A small encoder-decoder audio transcriber, trained from scratch.
Model: log mel input, encoder norm batchnorm, encoder activation relu, decoder width 128, decoder activation relu.
Training: soap at rate 0.0021, 5800 steps, batches of 128.
Data: trained on babble in 24 made-up languages, each with its own sounds, syllables and stress or tones, from a formant synthesiser, 19.0 epochs.
Rows from block 7 of the audio encoder of a small encoder-decoder audio transcriber, named by matrix and row number. Rows with one number belong to one channel. Each number is 128 + 32 x the weight over its row's rms, rounded and kept within 0 to 255. All counts start at 0. Numbers have three digits each. After the name is the row's rms in percent of the matrix's.
After each channel's rows are labels from the 100 clips, of 14976, where the channel reaches its highest value: "strongest on" is what is common among them. Only what is clearly more common there than usual is listed. The data: babble in 24 made-up languages, each with its own sounds, syllables and stress or tones, from a formant synthesiser.
# convs0: first width-5 conv, stride 2 (encoder.blocks.7.convs.0.weight, 208x144x5, each kernel summed), inputs 0-71
# convs1: second width-5 conv (encoder.blocks.7.convs.1.weight, 208x208x5, transposed, each kernel summed), outputs 0-103

convs0.190 100:160154080086126119153137085132121116070154119161157158122109064104096101189127143139145059112089087135078166070102118113116137108114131058093099118114093143097106125097113115165159125142121204152118088144132071136145
convs1.190 094:090113128113121108130182083114113090114164137179118124101108120127126087085038145166104087109144148142091107111142177132103114095075153040175133126140131117129173061140127138142110167190162126097119106123161174166094162135065173138063148158168064098103125100095120127106158122131137138165174148162149113147087126
strongest on: /ǃ/

convs0.37 103:164138083121108169107132144169115144196120137124100094146193194121089108116144107098034170093146156076116085156135093103148182117155089134171140140150118113124141089114147110133141144126127182114150105145125076107153
convs1.37 102:151050167137185084091168102128152184188157088125137094155142165056180082125108161073135052127135169160125071146139161129156082125131114071151141140127147131099135128112136140128055137120085135096136191149152129117113171138110065142092121116085071169085108137130159171157086150119143137159149134165132173180191149
strongest on: /ɹ/

convs0.195 099:097152117078096082073105174177139137121083163113125147135154176062110092106154134093114137115121117121173197089105153144109082124176110120129174131149146125104100131058100122081137111116067137122097204110096190075111
convs1.195 090:122123075148150128133103167202097096105135130120133147146079121088118142102134090107103128114148100118180071142193169118119125187168167152127098099149140097135134212121120178122092139159166058097097137138173121078188110102106100129082091111116126140115143035177109098106104148171164116096123153135141115143088154
strongest on: voice: child-like voice; /ə/; /ʌ/

convs0.47 108:101089152150129139067066124119131098102169174133103147135119083137108126094119106095090133121138095162121171136131100101119104100120144149172120129056114146173118135143108083140157108116090084099100118072081038087163
convs1.47 101:131160129142138163147087155162126104164156174163113156167083109181155120122124135124115168139129141166123096099103058077049126133136149162078138106101124075172168104187176093111150142101079084162141166129118070133141143160079121151121114153149086096092113154115129086111178152154085107103104179133146113131103110
strongest on: /ǃ/

convs0.83 090:085096109146111138141131114120191121172105140152092089096029116114140128106104156108100045131059080113110137127131169160074141097156099158125105052187117100115140113143143083125097131105129151144107125115153131084128
convs1.83 109:143126169106178088091117121145115096135160107119165071099118059132119117156166125123093169116104104153130104133066096152183139157144162077096102154165172142129114154088092116134108117175120154154186094134177215112087154153148125120123128220114106138099103193151150172103116125167184109105086092109146123096092109
strongest on: /b/; prosody: stress on last syllables; /w/; /ɨ/

convs0.196 103:089179116133147134143161155124136148110180096110148113168052156091119115113104141178076142135167118140124113162139155117163139135113087106114146104114058128123173140117176129098097167082107060153094104041146139145093
convs1.196 104:080072139100094112124167097133136107073104099126110133140059096060113164079096116126153148125113142165140121145106112152123114110089142076165132102076197122129107143116143121196143180097129109133085172135154157114125133091125091151168112118182080094060118141125103071085156140105149111121254159123151145119079162
strongest on: /ǃ/; /ɑ/; /ŋ/; /t/

convs0.107 100:122191148138149077149166145083185180071167118090195114167093121129116157109168099133129134122124120060134094119166128094126134144102133072142196095099175177111113144103122133158113122177100095094098168123108147096102
convs1.107 110:165149068075092107187083141119138140119120153137104106104101131081133102141098079109159134080114144099123172094088116083113102120156210107144048143165117187157095114121170112123110182116219111158099115186116128133105148126107153139121137170106079159119153141085157134069178137134128126149180123125121113069135151
strongest on: /ǃ/; /ɑ/; /t/

convs0.98 100:111127116080104083097141127107138110144176164180142141130112162148119213100101144107107196111080128104111133129134140152035100122152165149134138134058131127125048175092054054132128121118171101086129175127128089112105
convs1.98 102:122160111167151122152128114053106123174045141080149148162127129137131121086183147143130135074101110114078089181092094106165109144103182165149152090080113130074127114076108099134169114078118090167122139113107118148107143147108168139071053144143106110119105091151163072120115098184100146146140064111108092130117145
strongest on: /æ/; /ə/; /ŋ/

convs0.67 102:090137141139075121132153122163107148135133185101104103157091120098148159049136132144061125083112128092145100138095140115145073119121165097143141104182073155157121153113102123065144134152108168080091121132097132095113
convs1.67 113:151117145172242071101095078119174120162140175132089135061126105137130063085112154105096158116173159140084143154178097083140137105149138102135110106076092201118077113096151103213115079157131083105126138159138131110135119112180048123098124096101139132103135107127155121115131112170091149140122116160167144135125154
strongest on: /ə/; /g/

convs0.68 101:106163164125126119170093133122164117145138144131122121091121134123182087119133118215132123093122155121156148093189150161062129123148130117122166086068113108123132132120128078150084113124129177204110101142089119094121
convs1.68 101:141151117068158144105148108100135143124125141173162138167093075141085089110138176087089112135106104168091159080120172124156110148078191092157110138103108213187091140102114176082077150168137173067137116090170184136134099121103166145090103169078105047099120099126171181123136091120155163151152096200152120177143184
strongest on: /ɝ/

convs0.185 111:101095107137150068121110087107202104178146139151094171082111080129114119154071109148120088187104086091219164142102179119147176108123100138126116167165132144190047152151106197138122099096093122117094125136145098056115
convs1.185 105:144062077109144169128071110142126113134151188103148088065060130199151167155140111103146199153164083121132118130105091100154107166107174121101089136131186141155093123141139151131108114135121133122184094126183142115087144147091143165221101146154138165135096128115122107114146180102091171083104148110142096102109108
strongest on: /b/

convs0.135 107:141145175083176112075113129071109103093133150118105120129077109118114115113075080157067087053090128116101112127170095133123098180130154113129123138121073158069094071106123120070133156147151121096128165150100052082138
convs1.135 108:135183072062192149177150188136149163114140199112164156096127162123106138191124134113128122122147134113146141139169174068165092097120164090114162080134126144144147071124127144143112120085088149143143139057083137146208147126140109097135155133114035146125129178150159205146167140156099144174166135139088121084128155
strongest on: /dʒ/

convs0.150 100:116066077133144059087135132150157132193140094172178118085124194171117129132191105071164113105116131137099126118132148108121158069126088148118101201132137123099153192158143034205107139147150134122069101135115080145135
convs1.150 096:121143121161120178111144106059142182164088061136119143129151085103140166130173063098085185142145115122076148168078085110167188126099176122145103131134125117111150221159102158119134142108134145126101142124119122094147134112107180127093101129191221105146168066065162161068100113171088106134098111125131138151109083
strongest on: /tʃ/; /aɪ/

convs0.114 097:087078125155146062087100106099152126153126104155176162142102051137073169100093180109083179124102112103141122135150149151081131087171080100138128147138128121086120116126166100170103122030136103120187091112131116082184
convs1.114 115:113154129185148147088122175148163186110124074091149160123072110124110071081156077084120127145161072114135109182095117113209050103105083153154106095155132158098114154144164142098077148094107117118137085139118068120185131138124138147172102144090138126114103112095143135125107103163086079133092108096149161109097106
strongest on: /ɑ̃/; /i/; /ɔɪ/

convs0.168 093:128168116152106130131098130173176095150135196048089106166125158107152124118127115136035079111095088109108110099149135129067100124096043097107145122129071091111078089167138147136117121136149113146079057123140119094110
convs1.168 108:139093146129128120150140095156120130078176183135132091131150162148054151078123098131122136105146121060137113175184155109166034168078092057143166162143124153163135105153087147155136145138117117088165129118092120137173225083152112111137091160178143094158135142165139216112113136168100170156182137164117200145140104
strongest on: /t˭/; /y/; /ʔ/

convs0.181 110:116105106094187125136126103130114127178160154124171094156131143159121171157148100077096129122103134116108051061136098176116169143141162142116136147096121126073157168129177129145131093074096127137143121175068188123133
convs1.181 092:071125206150126117093146097132207178172127073064146169158142132122159128099154078106107079124141185139119155155058106143119145127077128114136151086150142137126185094141117090118108130102122149152105111097118128150062152142072148132156127156136122024109125100155177128106132094082085156140127109141162144158116154
strongest on: /ɑ̃/; /z/

convs0.56 100:093106123100106173153188129131087209093100119121105153115111125113123159169122131111103128107127109115035124144126089137213142091213168154114134052124075109136157130093139112172120123180062134094117102060057124109128
convs1.56 107:135128200169163043133162181117208129108105127185119126124131121137113115076035182137124091122089196099085123085126141078094130103177089061109140135157113095154117151133109163178088104152149192110107102119111138119085167142134173138087129145129134096088119077151110122107100091098119136149153137131102147177141141
strongest on: voice: child-like voice; /ɣ/; /r/

convs0.25 103:126087103127100205127186129141122061205093149148118090077162147135122124118087139139141125152088118132078109150040134139161131091137112149145121127207128079119125146136030151104164115159170091104131156049148115143158
convs1.25 110:117148137103209142101165105134120098113124088101156123065124102158117102130095084101107094115113117159109163151112085076099194131172106141097087177146126100119095174168178070169156071147131180138155137194157090127108101151068134119070107064106144133139093130108138116088086129168121139103088147112048148152106114
strongest on: /ə/; /u/; /j/

convs0.57 097:160070129098209149134116118127121150064136102158113117111092157133127145141110181053160078152154097142066178122190161146116139159167106116169166188125056148099169130115128155084133102109190108096144123126110172088104
convs1.57 102:081091147131126118092142142134183141152160086139107177114140173132155159105133122154132119115125136082105099140127179087172095148094089110118143083118160162127138194127130146114101147101101170115146118092155134157084147089104172136186105140126138128107130093100144095136122156106068115102157110200101156105163107
strongest on: /h/

convs0.48 101:147093120108123111159139139148105086111185114064154127153084137098109110112075129177108113159167152158062099108084129164085099101121104128121154127107141183127100111146106098108117110079108176097111066084105148033131
convs1.48 102:131061127116097161202163105114157117130157159102172122146117108167152126059113135100112146124120190094134163140161109108128108185177137141134118114147121130166115192106122146157135170100201153053179100144107119160145188146146098136068140152179122154155135123127103138110138107104146128068151148178149136157118116
strongest on: /v/; /ð/; /ts/

convs0.139 099:090128110101168100141137111145107160107089124105135146150127109144096118139095159041051127098177094107082091151127111198119160092123072087121150114165101120018146094146163109116109112155168132088181118081104091119147
convs1.139 092:128159168194165066095100144112181195177174109122107138148166164140125131096088123094107105166096143124169145146111102177143095126163064114112094143187148131083100177173142057110108143137143092133070131162186109118131081122116135134132130067119153143101145129107123080080059084138086105163090128088132173164050125
strongest on: /ə/

convs0.77 102:173148147138175148136098128093118102137090141117089075113083181121113176124151072150178140152151160121120168158100157152129054144105079167093123136110082143118172162099128118147083163136138167158143201161093133120074
convs1.77 090:104096119114118144097109126073167176157124073108109137132184095109150115094119084113109115143140145236126161136091140107157170119123181135169103143075140196049120111120123116196128186128113127132131092120102144103116187125134120143163135111183080137113097150096092143117098157129098102161149084131111125073105088
strongest on: /ʒ/; /dʒ/; /ʃ/

convs0.174 098:168104118129086128063126112088125104173192104145136068151132127109135098109141113131116089171084137161073158103071093146098133062101151102111100169154084138143132139171120136192168021137125142080088078122130123134080
convs1.174 097:132086146141128154112099117215151148106198123120107183153120138132145119139124139198112126099142140153113102130113108104135107154088126163134095088131152121100146112141141172128120181095159151116181138114154073215133180167075107138070091135160090135139134127114163102185147088178101098137106143162118152126103112
strongest on: /l/

convs0.115 089:153090144122110145082144074163130124122148179141097085136139156207170092059101056161124088088092100115129115180135134116142172147088160106154148101080113089142086108125097149124141100126104072101097114131057152149121
convs1.115 097:121128126105115142115110164161093116104146123112105093124106134158094085217165127127096157079168161129135174126142067123070101124131098140120184103104090131133191077110105105152102103087038107128125171118182118154085185097113152144193143120146044123113136129131188153117111129181152139118104148066127119129134110
strongest on: /t˭/; /ʌ/

convs0.103 092:156066098142126128074084091121128162119139127107113082134133111165091183157156180171127094114135127163218143145172118101099157160149129142144080148140095079170026108157104131169139095019164099138119169123088153134127
convs1.103 097:108110059127176153040121144159114145162118113117063061109095071149190136147108074100155146159163044146106102138139109087132106101106132129100082076081150128179173133157150092117113108100153121127109119143177127153091095139056190076133094087126122122102097108085088132154116169159094133105141110147176122126104097
strongest on: /p/; /oʊ/; /u/; /t/

convs0.34 098:165112148123146103129136116109127128113145113033101125152144038076081152088150122124200089150098168149114147149048161137139114139095145129072127085129114087119125114154076168091137090122079149056131118111107122102196
convs1.34 098:143095144125102123125086118161113128062122109209074094150045190152109136120154119183095115086108140155154161141108150115125138163157072196156135179112153161139134169110131125133136162117160118130198097135137123141157139126112096168157123128103201206173113143126140036099162118070093159114088127149119128074154110
strongest on: /ǃ/; /ð/

convs0.197 090:094160143097067120101086137113141131160167112108111060132155157111151191182173136110063103164147103083058161138146182143088167147143085114105162099125117106078169120159114120111106100106159155123131059101129136064084
convs1.197 111:050114125084095131128166104117150133111192093117197132092159107134062115097123162087140090143200086145192113118089149123122121069085115091141146122130127089092128119151146090159140112097152140057155113148143099126081151021132128177133133158083131058118139181132164125110114059121127133121173136204112197142090126
strongest on: prosody: tones; /p˭/; /k˭/

convs0.199 103:154104124104144132161072141091155119132127153081114173105182129128073121144096104147178201080143106100103188142120101115120179115114161123170226108141113138094161124182139144075106093067120134129091083059113183104140
convs1.199 106:084096135087109096168127124171165112115116118132127048095132046194149111130126227085140135095130152102163132110111144120125111148177133181114095162172145149134112125137139118101127107131160180141173119173120145124074153135140155132128189165149092106163138155097144079156063125112124079088145155151119148089163092
strongest on: /v/; /d/

convs0.73 097:135107123145108132085131072151148129095125118131179089108122093151117125096165185122130115094131064141149192147094149109145137117089178110133118106126112111107114110124119116106127163201158035116146122149155108210097
convs1.73 105:157118104125107106129139111083178132165103081140089135148151159105123049188180140127117117081146159172117118155133166146141110080121130131091129080091093074076140132172124116119123139141127067149144152166143087110123137105122152090142077116155147113104146110056133113185132119131118141142122144136119198156111108
strongest on: /aɪ/

convs0.164 096:123144128141090096126158134128144061176160134147140156075175143176151156165129086140113146098096200104135126128128091186039076134189068161156150103134110094155090097150132114128112135104127188126043094141117191102118
convs1.164 093:141131174143103066125088072122157153108104133114123143159022078148165110173134155152051107131047136101109120096117139168188113191176129098123162152119102118112104106081131073140177101139144207157161051076150121097131111170131151128152123101111113076132123139130146145141082113128134150105105105185124123076115139
strongest on: /f/; /v/; /i/

convs0.191 101:088083157138145106157109117116087204103134108126140130128072139096127200148126138116079117115101148174101148141129111148149130140117061095074097147097112154101134106097115049167122122113150155133140091112134162127089
convs1.191 106:152077129126107114104084133120116123094151114164122131114164119070073163107166161063149134137089142136150157162110067107170106175071058130189055092146134056150104166209131142096102118180141087106113112157128069126167104119129128096136175146154169184156088060135106111072108096106144113099125100130109133135104101
strongest on: /ɹ/; /ɔɪ/; /l/

convs0.206 099:145113154117118113147116133154179108131134128081102103122136088064099121094121178141120162130102157169094149119078159116129079112093104130140100091159146105171112139143120140108189111131150166108112084100099147112086
convs1.206 115:092109151113163158126141108134110061128109125100141100143089104146108165096090110076193110131117109184141137175162100129113121130123110168135127171139173110159113127067097163137109079167249128077187098168183132143137146145115090180085135194194130149197107118138173118069124112171172098172127147130178149093124103
strongest on: /b/; /ǃ/; /ɹ/; /e/

convs0.119 094:140086143160144165140141117135173115160173157059120113124204122127085135138164056110082084082082066088036144153103148114119097119119150136160121112135103083134136102142089164142115130114100167160129107130122073115093
convs1.119 092:076141095076093108146090052100122150150149105122095118124178098152133122130144098103149092165142130152128131138126138110094178054131104048143150101113089125105135121155137147157172118075178114188173056117129125124099190120166165098151168183148099144130090195083114191160116118170089123158206060157123103099104119
strongest on: /ʒ/; /ð/; /e/

convs0.16 100:096080224122114095126120138142168168122177139144129117154103140074187171110114169121092180113095162169226183136127147064089131084111093131118119170080132116150135148162095175164109127126142143123103132096134164114076
convs1.16 114:148060115132130157117123114145108074135136109159095104114121129104145111088082092082169236104123123119186120118156111116135130161029100123107047095115107083167134201189137176112101141094154113122108195117117060153167153109106082145143119115198139117074138071122116146101078155162185110162171153082177109167135140
strongest on: /l/

convs0.36 095:139130122147120108146139127093118156083130124096137082137039100098102138136075152087160098149125123115151107156095121128175089109102104110078079135135157180085119154150107115123120099124056130100072118099083109122110
convs1.36 084:162144097205120149140101149165122083095178184143144154117092164137100159127128100168116140118120106122100090143108118099121085187079110130143152146135173135146133139065175152142148106105136060137110091100147118152149128124092120120082136113160193146093159057121115070091168095153131119104101058091122081105097101
strongest on: prosody: stress on first syllables; /ɛ/

convs0.64 103:098105141112124122066144139079120103159140137163098128169142131125130148141163158132118104146178112101231192118140080200109109160113151135135143092101193155153111126133134107136146148140132148148132127142160184198159
convs1.64 103:128150169152107115140081059111105156122082117110119175117163093066119117111136196091123101154128107160033074110171131110166156137089124191132112150130081192106104106051129112118136103135139158149119163128145181121125111079139094100136138067132105130114119066041127130112137132133066114074134166166089115155100118
strongest on: /ɑ/; /r/

convs0.79 097:110101060168111078157152120165141145121084091095136200114110147198132106112097136101066159078109117093133063167139141162118124151165076133109120192148044069070127110117118091098103138103072173091140170128121110134141
convs1.79 101:174080114155166104098093116150127188148133110173124105132131099116143128096109109100163138117114103099120098149107106127093116162116146131153098160127109121108107169154122149097111151165121128097073161173124061087143043130100125142167141079109133128194136114089101181083064097183136091146123132080128192093107110
strongest on: /ə/; /v/; /j/

convs0.40 096:124155111150150076115152098090164107115125111114066104131095126203082126194116151117085129145125104142133083067174153129128115163153083163140111082125107160133085113114203070127130117161180072111071129166125119097112
convs1.40 097:197129137152129178121103150123168145179143185157140148143101128118147164094127169088122136115173122072087063166162158143151092176107153125090111136120181189149130098101026128137124132155100131065182135109132132142182115132113129123149131122162146112139145125116136182172173144155111167081097112172123099082121122
strongest on: /h/; /r/

convs0.182 102:117157139082096120130105155154128138153147137100098111177116189136135115050132094098156140116096126130156161105149163105103167147159172191182088146170148068128139155152130117114166163100141130124071151107059157124122
convs1.182 104:110180134106168046098151138119154162156118083080094203140116081137146162094105078109117144138158134124160117103134122141116172141137162173081112089153111142154163115115131084131170123108122160132112151138099128087075110131104037155104207073133160127157159144124142172131102139122106084145127201136135181184096086
strongest on: /tʃ/; voice: child-like voice

convs0.23 103:148114092140111108133111115181097172105092129113144091143089101109099121157111135111149126113122129134104166115092144189129079123128170118177121146144083081144145144080116109180115095182121081123135152163103059090083
convs1.23 106:106149134131133123124112165156151189080144144141136147132122105166158098149043099044109130113149132134121196111175130093134105095167095073174129099115088114117096169094127128145094091140134135167110113063119146108145160130149140124135136183116108136112115095140113146128156136126125158085118152153074139135073248
strongest on: /ə/; /p˭/; clipping

convs0.145 102:134096057093100139069109114139126079143142081070119089159096130154058160118151117095111162159095088153108041125103152091079165092145109122068111136094143126118131099101061140157106144066076146109157145108125139151147
convs1.145 083:128127087129111183199180139167104128127150108118135112168156127108122122164161076142093096125122117097161147137150145142124131124133125115123124147157114077128156082206062140090137104116151096136085159145067140145118135135104150140021082161057132121137127129126092150155118132115145132129097176104081186132104108
strongest on: /aɪ/; /w/; /ts/

convs0.15 101:104115088169095138069105115121155079165111133119089095132162136084126136110125049078143097136103183130089112071129084145062115122212099166124151191058135169188127147189135145161095183128136164125106105130143183178110
convs1.15 107:166122169103077159083157100154122110112123157168140148098081138107153115203143153089150168151156118153165117155147136119163147220147123093163091148110110151186139112108131129123131124113098136079154181093111096155160154145141093127089083141183094081159120123078182138168076097206171089143144118171158132186150160
strongest on: /v/; /l/

convs0.155 098:121127092113129119082106120145125178120166126115166160158077138148052116074088080113176067191130129133084120177128092149167082119138148158085124120136134119114129097113084100096090152141105114081121151125091109186141
convs1.155 098:093123168145098084155103145116088127105077141165130091162064155143093204148143063154148133090078143122125121117091084075171198144158133147081098140111151110118122183094106166149126109143116185145160134127146121151161159132124131105116136130102123154172075127124104061151112068161044144092071133078084112105139151
strongest on: voice: child-like voice

convs0.194 098:086104142168128127114129109154161151159155134145155120108134027107140093129104076118180084113134124124145189127058118102143102102113188139160095159152119162125127096098109160116114116138130092126189102175182108168131
convs1.194 092:103121108099084146084121094096121124105161148166093117111117167121096104225133121117143139132155136148134127079102114121143149107092112144116141099099119096091116144091134097131112095115122133109135119113214134114134112155160083136197112167173088213083116088080088128140122132125141127147097146113116119081112125
strongest on: /j/

convs0.183 093:139100105136156159100115125210105173124056136133121152126093150169091127101190108061149079113122138136101096124062087099147142115176171135156095177158136128139138112117115073129136166100109177069120136192110064146108
convs1.183 109:097117082158123162090189204105111152125148120176146145141134192131110100136115062087122109074143138087137094151127132109142167104137145145104104059128089135103103145151085140096099094141146090161131234255177150127159090108129116122120119137064129167133145121095101163147111132154140115123123150120157150112126071
strongest on: /h/; /aʊ/; prosody: stress on first syllables; /ɑ̃/

convs0.1 097:101122167117136132126170117115135094132115082166113075137150142160152145133075164131161076166152150146121173154115193141135083123104068113113138127151167130176133192155109137107135116135153151129113111021161095142107
convs1.1 097:121094150137101162101137054107082069101121158137143053096118142064051150180155148159153131170119097148130102126091054136187138166083095081102099134129176088180093132101165139122139090153121134121114107096141172120094125144151135076150104150153141206135113134097132060107094119173145124070161090167181135103128103
strongest on: /ɹ/

convs0.178 102:130148169201141144076084168101146140144170096064158129141195132067137110084138100151202168056106114083112156119079128114103111089111082156137160134077118141105111087158137113139106088139101164112120156137155092114156
convs1.178 097:169114089117146158129046113177069131130112077162094103135196148161095128131110169139119113144102161146146158059140087160114122187135139195126098082151124135085161160122113111134082076142102193123140121123130136128105080131126124124096079086131128126142153105070112104152121114104116151082050098149129078106161130
strongest on: /f/; prosody: stress on last syllables

convs0.134 093:132127120110099154117133152176151127109113108133121159128129207119154179089138121140144106063067109102130098095186176147117116134163109152102158181181136095111116154081087072118110150182153131103106107107141098156114
convs1.134 085:153125109191247077120102173094126169095140126107120204150114101118117083154137109104138145103128133141157068042080100148136084127134185162140108110074128152147114139094169067115145103106140180122096128146107121089140054111102140136108132062122134159132168127106159114106112102184116134161130102149100145170112086
strongest on: /ə/; /x/; /u/

convs0.29 084:097140158123074090114107160138106186141121153145099129147083135130159077142130124097158037110123131149112150073118104085089126187108116141089097108142152137119153125136162104129101104144097163107104170112125072083112
convs1.29 107:153156088112128134147123109138124151165130111089135172101169061159103081108107108133118119090149126107122188137121130095151132161118163146103103069153106114161127166206124146158129213143097122097146120177129156153099148059125161135131134122091071166139179116101127218148150090141135157097154147174097137101102127
strongest on: /t˭/

convs0.160 106:152132142149118090095123104107162132137173116183117175103146095130120113126146067170175092175187102116140091115113127097138104072096177153093084149147160159218132111136119147144124084107158156185142157131125129173129
convs1.160 078:118098115115150144110078047116159118147093123120070131086147106121081113164122158090151087167119158096061151124133126103136196142120128130141127132070118109163133150146130137103105212072143162157117091136140164087106140134138193075190112089128124132123143086039085103105111122166076139094119096145168108118109200
strongest on: /ʃ/

convs0.61 100:167143105100141133122105221140135110156142134101118057097156180089173195124159094155085101106101179125150078151115179084068093109170069103144160124109096141121070136115142115138113132090093192107153066109101169107152
convs1.61 101:106079150116157073122141120142132081143090079128151128206141106095155092142126112111145120140125138106149146171117127118162124202119135120167176138136145146083134080110076072135094118103085171080115155102127120141139138101105136153120096131100138135085123145183159124124031119122143151157115123190139185210147119
strongest on: /ɹ/

convs0.66 095:131121179123178088149123111143142085101148089152078072109140157079106139138139111134016076118107134073152133127108088133088100162140083175111101144123116164057128073126127143109137106123087094121090133135111044107164
convs1.66 084:127077176121115099081118110133119115124113127125096176110155135117109145113136108108133105136073100171141119151098111112135135130113122135086137152160080079109124106181167078134131118119197084092172158106158166101120107116156095107167153105097189147159109106129129210185156075082084130188115083140161100135085092
strongest on: /p/; /ǃ/; /f/

convs0.162 100:182088116131111146137165123152062141101150122126086119084118086140092118148112153157110187133127126121055167154188111140132164151099157113169181071153159079129105131133143119100131133041191113195080107115148091114133
convs1.162 074:139126141126126098093131080098113152139169118103113087124129163078179136114115178182150099135118141157147059095091151145157071114088143113181157180125117172112066100106151111107140159151131133174145178142102109121122138105134091128164155166175106103109083147091117141108117127139153122087196077195128109114167112
strongest on: /æ/

convs0.4 093:075090172174120073094129061131087115105134105124150138068103150106094116069209154130123146110146121116123186184136165147094099110074104125176141137138146127134115142130113174151103153054136135142074114130138111114085
convs1.4 096:107112089111145156103071164127152147061123123135096112082193130129143095142147141135105143111109144147058120168126128109153071132048132142200135119085121159143099143102114121163183127116122112064060114100139102097137106099133102118109092110127052136104124161077125101102162163130134152098159105106156093083148120
strongest on: /ʃ/

convs0.167 106:151114128123123180142142126183107156135108126095131132139097117093099160138114134165112167135137079073095114165125229129105130184136128171117111143105100112147142116105048198137146137121089114096090189136180119095153
convs1.167 092:136137156099165150154107171165131172082152101099100114165099152140178156126172100168137132089166128087110106133176138094129056134106193097153135144108155166157119144102077201155142111125129165152094165108076115126137125100137105129099119113105123185167101120116102118157113139141175116103163143097090119111156113
strongest on: /dʒ/; /ʌ/

convs0.94 116:150129132093150122119109132102145167151145144088122148129095111080104147130157153166153028134115136098060114128164177144138095146115142098136124082176103104103090107090079096107103115120176123190158098122110081132093
convs1.94 091:102099120151134126125110102111165177115149119175094131129107151159076107102145093165132124057068185125103091075077118112204076112132104113154194132087125130070141135138167112159146102145170132188088075095132133092102126072139213138159160136147153124106125176140069109081061120156075181118120031129130136151122100
strongest on: /æ/

convs0.204 097:124144192080166114169097128126105145127163162074152125112131173136136063082123022162112153087158156185097188135113148125074098179134115155149090109127105146105164084117147088062108154131107118131094126140134085090081
convs1.204 105:093149118096172120147101135112168178110159194113107122134180144165116116146091117053119096140121094140174116170155169127093104088081150087120224132173169124141147127127143094196185099124157112123166092073125103104151109086084091147178148127113009135124137155149147157132161120091117161156154133197139113100129086
strongest on: /b/; /g/

convs0.157 085:125108177151190143087122157140110124111080120088084132110103126159168149105059121212118124096124129143130137141142081133086119098089141155131147162138088174123168056140136177059087139134100113106152157158099160077134
convs1.157 097:138097112138115146134141203164145069118126158132125115089104097102066108175174116062175133055145108120157137117145145099104112115110154110086182143105121147175112138091169127127143106116138162130124180089153140149154124114196132130141147118149043136127158072105104125120106152137157190107165125206173151115174138
strongest on: /j/; /ə/; /ø/; /ʎ/

convs0.55 107:166131148079140151103074084125077170105089133173134129146117124092113128168155181100136132135122086159131099137126092123091181149172158140115175085171079096101160068154145151154063151154130169158121098144099095144155
convs1.55 116:110099103163104105120145136111142094104170116226111112151208161105118103113181141177102078156176125182116134087172189102122102139125161098101117114182112148074139095156140159081056141134101107087176176118099098143138155058118149074062155113150154159070113155121119142139110176133087179087123125143159143131143091
strongest on: /h/

convs0.127 104:163142131149119138149144127245108087227111093113101136111143125135158164123160104134119144124144097128066109176113206109118134144097102085114135109140097121121121110137133096136133114114079123105121144154150123110135
convs1.127 096:120046141095161120106165062124107188123117086123108145133186133106135116120170088110163086116135116177108123160115146172121151089079171077187161144077143128128122072111099141179190140065089169137168148141090201090119164092093117193141165145165119117121170120104139165107134099117088162075227124142126168094119154
strongest on: /æ/; /g/; /z/

convs0.184 109:165157084110134102049104195144162109160134120172176079146130101109108150123168100116100058194106171142106084116160155144084152108132131111096140155091170142147082128134109115116152161112113146129116163111137077151130
convs1.184 108:097167121111078208110176094095145158132120150178117179151167139116088035212200123062144118140131138218143146136083134091168137149109110115151156135101104102163118163113157107110115121090101129116139160100120142183197121087123142116129096168116110114114082117100155122132103154140137169087115093187176119156159168
strongest on: /ɝ/